A small image captioner, trained from scratch: decoder layers 6, nadamw at rate 0.00096.
Rows from expert 15 of block 7 of the image encoder, named by matrix and row number. Rows with one number belong to one neuron. Each number is 50 + 15 x the weight over its row's rms, rounded and kept within 0 to 99. All counts start at 0. After the name is the row's rms in percent of the matrix's.
# up: expert up (encoder.blocks.7.mlp.up, 32x64x128), inputs 0-63
# down: expert down (encoder.blocks.7.mlp.down, 32x128x64, transposed), outputs 0-63
up.10 093:37 58 55 45 56 35 45 24 38 46 24 55 32 34 67 63 51 58 30 41 40 69 47 63 46 32 32 81 61 31 47 61 61 67 51 52 49 43 51 39 27 59 60 72 72 31 65 36 21 48 59 55 82 55 67 30 39 64 18 43 65 28 39 45
up.11 108:45 52 51 45 95 46 56 68 26 99 42 43 16 44 48 54 39 53 43 38 24 53 61 39 45 48 78 72 48 55 53 61 26 50 39 59 69 54 47 58 32 61 57 52 47 36 43 37 79 37 39 54 55 73 59 69 66 62 73 37 64 51 46 29
up.12 097:66 54 21 69 49 30 32 44 32 57 75 20 31 61 75 50 57 66 58 20 53 55 44 81 32 47 68 26 86 49 24 42 53 37 37 44 61 49 28 85 67 57 27 67 52 59 30 36 26 47 56 36 39 49 66 55 39 33 58 58 46 52 68 51
up.13 102:61 68 60 30 59 79 50 09 58 40 66 50 79 40 44 38 54 73 49 38 48 75 50 38 47 25 23 34 75 44 53 47 29 44 48 13 82 70 47 26 57 50 60 34 52 40 45 52 50 52 57 61 27 65 41 68 41 45 30 37 56 55 42 52
up.14 096:80 48 50 59 53 50 47 28 99 57 37 62 69 57 33 47 22 44 59 70 73 55 61 53 66 63 48 61 34 30 67 69 70 46 58 62 63 56 74 39 64 44 65 38 70 75 39 57 46 35 56 56 29 46 27 47 35 54 65 59 47 78 49 44
up.15 107:36 35 63 71 35 62 56 46 37 52 68 80 40 61 38 75 44 59 15 73 64 67 44 52 39 56 40 33 25 38 52 61 48 81 77 51 52 35 65 50 52 60 66 44 27 48 36 77 78 66 60 59 44 32 43 71 33 51 59 51 37 23 35 42
up.16 096:30 47 65 32 45 48 41 74 51 49 66 78 38 68 42 53 31 16 49 47 14 84 70 49 42 62 22 61 43 62 59 38 34 49 48 61 31 45 47 55 62 56 56 68 47 51 47 44 40 55 45 59 45 40 63 47 67 42 42 55 60 62 68 31
up.17 114:54 58 35 44 58 44 47 19 36 53 33 39 24 69 35 18 43 38 57 73 52 56 87 76 48 35 64 48 40 31 58 32 61 64 35 48 59 49 46 38 77 38 49 69 41 70 62 26 64 40 70 65 65 54 73 61 52 26 44 58 44 39 49 41
up.18 091:64 66 36 37 60 46 64 68 84 25 48 41 53 45 36 64 69 32 64 40 34 61 81 60 55 48 53 43 30 86 55 75 48 39 37 71 53 33 76 25 72 46 54 47 43 56 61 48 57 52 58 50 36 39 52 66 51 21 56 54 38 54 53 53
up.19 101:26 42 69 43 53 45 43 63 48 40 55 65 48 52 79 20 34 54 56 46 31 34 54 70 34 78 61 22 61 49 37 58 76 63 46 45 55 54 36 78 53 44 45 41 59 43 56 49 50 32 21 32 31 53 30 40 50 35 54 47 54 52 69 00
up.20 101:23 60 77 58 60 55 59 58 52 26 65 38 38 57 56 44 32 64 60 39 38 60 68 57 30 62 55 70 76 47 43 42 72 58 56 64 34 37 33 50 68 26 36 61 37 46 65 39 48 25 51 61 26 42 31 85 23 52 59 53 46 68 69 90
up.21 100:61 38 57 51 50 40 41 67 58 55 24 48 27 86 46 41 70 55 31 52 68 39 65 76 53 60 51 43 35 78 57 64 56 39 38 28 71 52 49 35 27 57 52 53 60 45 77 56 26 92 63 52 53 44 21 59 69 54 47 34 61 39 34 41
up.22 103:42 53 61 53 41 45 53 74 43 75 31 55 45 61 38 38 18 60 54 61 54 21 66 50 41 53 61 34 43 31 43 61 43 35 44 26 35 59 56 45 42 35 59 50 36 75 74 58 72 62 53 62 61 64 46 43 55 76 62 33 54 33 76 59
up.23 102:49 66 23 38 67 54 40 70 52 32 37 60 29 43 45 27 50 62 36 49 63 57 71 57 68 53 23 48 55 38 37 71 57 50 23 60 65 34 32 60 64 53 31 46 54 53 64 28 48 75 38 31 67 20 50 58 39 44 54 47 11 55 52 49
up.24 100:45 40 72 80 47 37 40 25 38 45 35 31 53 84 39 53 37 35 52 49 43 26 46 39 40 31 59 50 56 60 44 44 49 72 75 50 68 44 56 42 63 69 87 24 47 74 77 65 69 66 39 63 43 45 73 49 34 61 65 45 55 34 65 41
up.25 102:61 63 43 47 48 57 41 50 48 59 56 62 54 87 72 52 69 30 40 44 67 63 55 42 20 28 34 55 36 56 61 65 40 26 55 43 52 54 53 80 30 66 31 48 67 63 61 24 71 50 54 27 47 35 95 72 67 55 49 73 21 76 50 41
up.26 095:47 45 77 46 62 34 58 82 63 66 69 65 45 39 51 36 41 66 50 47 70 40 42 71 51 34 28 42 77 28 71 65 49 44 77 60 88 47 46 64 49 55 58 39 58 40 61 38 66 57 35 38 38 53 45 11 64 70 43 44 65 71 66 47
up.27 095:64 16 52 52 71 85 37 35 47 40 64 62 44 52 61 43 73 49 43 51 58 48 51 53 46 56 38 72 41 23 50 46 58 50 27 63 44 62 62 51 31 73 39 25 36 37 34 50 43 68 58 81 54 83 52 37 50 31 95 37 49 38 51 69
up.28 111:65 19 46 35 48 63 66 30 23 63 74 26 55 74 59 63 40 55 41 47 70 76 42 41 74 43 60 49 85 23 58 59 49 73 63 31 47 38 50 71 45 36 49 35 75 58 43 59 91 39 71 57 38 69 38 38 46 65 21 49 54 56 40 35
up.29 105:54 48 31 55 30 48 49 82 56 39 59 09 68 54 70 65 52 67 65 46 39 49 54 41 51 47 29 30 37 63 77 69 48 16 49 43 57 46 60 70 54 46 49 34 58 48 31 72 45 89 44 50 66 61 43 43 69 54 50 62 88 33 73 42
up.30 102:51 42 64 49 23 59 32 66 50 45 30 71 48 52 63 39 47 62 69 38 54 46 65 38 20 15 61 56 47 67 40 69 53 57 71 20 35 65 69 47 44 33 86 57 33 60 67 59 32 63 41 30 43 39 48 33 37 57 60 75 58 33 31 58
up.31 097:28 60 55 28 55 34 60 35 46 35 31 58 28 49 71 75 51 64 49 37 55 53 38 38 59 28 34 57 62 50 53 35 70 71 65 61 62 56 47 53 54 69 26 62 85 55 43 35 60 43 23 72 35 20 53 19 59 59 60 50 54 39 85 62
up.32 090:57 19 34 49 08 62 64 55 61 60 28 56 48 53 34 50 41 29 55 53 47 31 24 46 69 36 35 61 43 51 25 39 58 36 66 51 60 55 45 69 48 28 56 68 29 55 49 38 60 77 63 59 61 53 41 39 35 55 60 56 50 33 68 54
up.33 096:69 64 76 47 50 42 76 45 47 67 55 41 21 60 44 49 42 61 38 58 64 44 64 78 40 52 59 49 38 22 46 61 20 44 59 38 58 89 81 59 45 28 43 56 29 54 58 25 61 76 63 38 52 36 59 53 57 45 89 40 41 42 43 46
up.34 091:53 44 65 33 63 47 50 33 45 42 49 87 39 48 36 42 27 61 30 24 71 40 63 64 62 34 74 12 84 76 68 38 62 73 74 49 59 49 29 56 56 44 50 56 73 59 74 69 38 58 60 37 57 47 74 24 52 64 48 58 45 71 68 23
down.10 106:38 22 39 64 48 35 26 50 66 30 31 76 91 48 46 46 61 56 36 42 66 64 58 52 52 61 27 47 69 39 75 40 58 70 72 37 79 48 34 50 36 66 37 26 71 60 75 50 56 46 54 21 60 21 27 36 65 46 44 65 58 74 86 85
down.11 097:60 53 67 47 46 31 68 68 63 27 41 54 32 59 62 39 47 44 34 52 72 44 39 67 20 63 60 56 58 45 48 80 89 48 62 38 35 57 66 56 60 65 37 49 59 61 69 34 81 74 50 05 50 65 60 47 76 42 54 66 50 51 58 39
down.12 101:34 55 44 72 43 66 63 40 20 70 35 19 54 29 58 23 35 57 49 80 46 53 64 55 27 52 32 44 73 51 76 81 71 37 33 53 36 58 56 37 50 80 45 39 41 39 50 63 35 44 37 60 20 51 61 38 82 44 37 34 31 36 65 39
down.13 092:52 35 49 34 55 62 30 34 41 42 58 57 70 58 54 61 60 52 90 33 36 57 42 54 55 50 69 37 76 64 83 39 60 17 48 29 44 73 50 66 48 61 37 72 81 55 50 46 50 42 70 52 60 36 50 31 49 26 70 37 54 48 36 43
down.14 088:77 44 51 51 39 66 33 82 25 44 48 56 51 76 30 43 79 42 48 49 50 54 65 72 53 60 64 32 60 43 43 31 68 54 66 54 52 68 48 45 38 72 31 76 49 71 58 27 38 45 58 65 36 60 62 53 25 45 45 38 61 49 49 30
down.15 097:04 64 32 72 42 55 46 55 39 43 59 37 64 48 37 76 28 37 56 57 34 60 52 55 52 31 35 52 76 66 39 62 45 15 69 52 69 68 38 33 66 67 60 49 65 35 51 62 35 39 48 26 55 55 34 46 71 56 34 65 53 19 34 37
down.16 090:69 57 52 50 50 64 41 31 42 26 71 83 50 52 75 62 36 73 65 38 62 35 57 28 57 53 32 51 62 59 50 61 49 64 57 88 37 78 35 87 50 62 59 86 42 37 55 59 66 62 20 62 56 62 51 62 50 60 46 61 55 40 47 68
down.17 108:70 52 39 30 56 58 30 59 25 24 51 37 76 50 64 80 70 41 37 34 68 58 57 50 59 36 38 35 51 22 34 41 47 41 50 71 53 58 52 53 66 72 44 41 62 77 26 49 66 85 49 46 66 49 50 48 32 67 47 38 59 33 37 62
down.18 100:46 35 21 60 46 36 56 36 56 23 43 50 42 58 35 50 68 36 78 40 44 59 44 63 34 38 61 68 59 34 33 44 26 47 41 55 70 25 55 57 58 42 62 58 44 63 12 86 50 68 51 41 34 35 49 68 51 71 36 33 22 15 66 28
down.19 090:43 42 25 55 24 20 57 54 56 37 55 49 46 86 90 52 38 52 41 65 32 51 48 27 60 30 69 46 60 66 55 63 60 69 40 65 42 54 72 67 38 63 33 69 24 39 67 47 69 36 59 45 46 46 33 56 41 57 46 57 55 40 52 38
down.20 112:49 65 76 45 42 46 53 67 58 48 50 46 40 73 41 37 55 77 42 63 42 49 45 55 41 83 09 35 80 54 35 52 61 40 41 74 71 57 76 46 51 64 45 52 62 48 64 63 48 40 34 50 79 56 72 63 39 88 74 59 19 71 48 23
down.21 105:52 30 49 46 74 15 45 48 42 62 44 28 60 63 66 13 51 57 31 50 53 52 46 27 46 57 29 32 50 38 36 47 49 68 83 69 38 47 46 45 90 67 47 64 45 66 64 25 48 17 38 42 26 33 32 62 47 50 53 37 61 88 48 63
down.22 117:54 41 55 36 40 38 45 50 73 45 61 29 53 70 66 33 32 81 44 27 35 45 19 35 66 60 57 41 36 58 62 42 61 51 69 62 66 56 59 56 64 65 39 62 43 21 43 47 79 66 25 06 41 27 41 50 24 53 68 24 40 46 41 38
down.23 100:27 45 56 30 55 59 56 56 50 51 55 50 60 67 62 65 83 61 69 36 50 47 42 67 50 59 78 48 21 77 33 51 46 60 53 40 53 44 31 14 52 57 78 45 44 50 57 62 51 40 75 49 59 42 52 66 76 72 53 35 36 22 64 33
down.24 094:45 49 29 56 46 53 45 62 20 59 50 34 50 31 68 39 37 80 40 75 55 49 67 50 39 40 60 52 39 62 64 68 76 27 41 66 82 45 44 59 65 28 53 64 61 34 66 64 56 33 42 53 41 40 53 61 38 68 44 36 44 39 57 19
down.25 104:30 40 41 49 29 56 52 44 63 57 38 46 46 50 64 60 38 55 79 62 43 39 43 70 60 48 34 35 25 07 86 86 70 52 61 35 47 48 32 64 44 29 41 54 63 64 43 58 67 38 41 27 68 61 53 70 56 58 53 56 74 59 65 50
down.26 091:41 51 32 28 44 72 48 53 45 19 42 63 59 51 11 51 74 49 35 64 66 70 61 81 62 59 60 55 23 55 39 44 43 48 83 40 43 36 40 52 57 36 45 55 45 68 45 52 52 45 45 17 44 48 56 47 60 58 29 48 51 28 59 42
down.27 106:48 40 69 56 50 57 61 51 58 49 72 52 35 53 60 46 56 45 77 85 34 55 46 34 50 19 54 62 29 46 47 67 66 52 38 54 65 58 71 27 37 43 75 42 38 57 44 66 45 40 46 48 45 27 44 76 36 59 56 75 74 60 57 47
down.28 095:39 66 53 49 39 49 39 44 27 63 69 66 62 70 52 40 66 60 71 60 41 41 16 62 45 54 60 49 48 42 72 77 40 46 66 67 45 74 45 37 44 87 37 40 68 37 41 59 56 56 49 76 75 52 72 27 55 52 60 21 65 54 35 35
down.29 098:66 50 65 50 40 28 56 64 65 36 34 76 34 68 61 60 49 91 41 71 25 62 42 32 45 40 31 66 56 48 30 43 31 35 24 53 58 60 31 66 55 54 14 36 50 59 50 30 66 59 47 44 73 36 65 55 61 41 68 48 47 71 65 61
down.30 087:60 57 38 53 15 28 37 24 16 34 56 44 60 37 56 75 52 74 49 53 61 46 59 37 44 54 60 40 30 29 39 48 41 55 36 56 59 57 47 34 72 39 39 55 95 35 45 37 60 56 64 36 41 52 51 41 72 49 67 54 59 34 33 61
down.31 098:40 44 19 54 51 23 37 48 32 48 70 57 69 58 51 60 40 38 33 23 69 50 53 55 36 59 38 56 41 68 51 77 61 27 42 45 58 63 49 68 64 41 55 67 58 34 41 67 34 33 20 40 47 68 62 61 47 67 59 61 42 39 46 52
down.32 101:41 44 21 40 62 49 62 61 66 70 85 39 49 43 45 63 40 61 30 47 45 40 67 56 59 76 29 64 40 36 65 59 68 57 53 45 18 70 63 25 56 50 40 58 92 53 26 57 55 45 58 42 65 51 70 39 24 27 61 31 20 59 37 39
down.33 107:49 51 44 43 42 42 24 53 46 59 43 46 29 56 48 44 46 21 47 33 63 62 30 32 73 64 56 32 58 67 53 84 55 41 36 44 30 75 15 24 65 17 56 46 60 64 53 60 29 48 62 46 34 53 49 22 74 61 56 61 33 45 64 33
down.34 104:43 44 38 57 70 64 46 27 29 60 32 19 51 55 34 48 75 65 26 53 35 61 53 70 43 49 32 48 61 38 50 52 09 70 32 49 40 50 72 56 51 50 38 52 54 38 58 37 37 69 71 48 34 70 54 74 47 84 67 52 16 52 38 40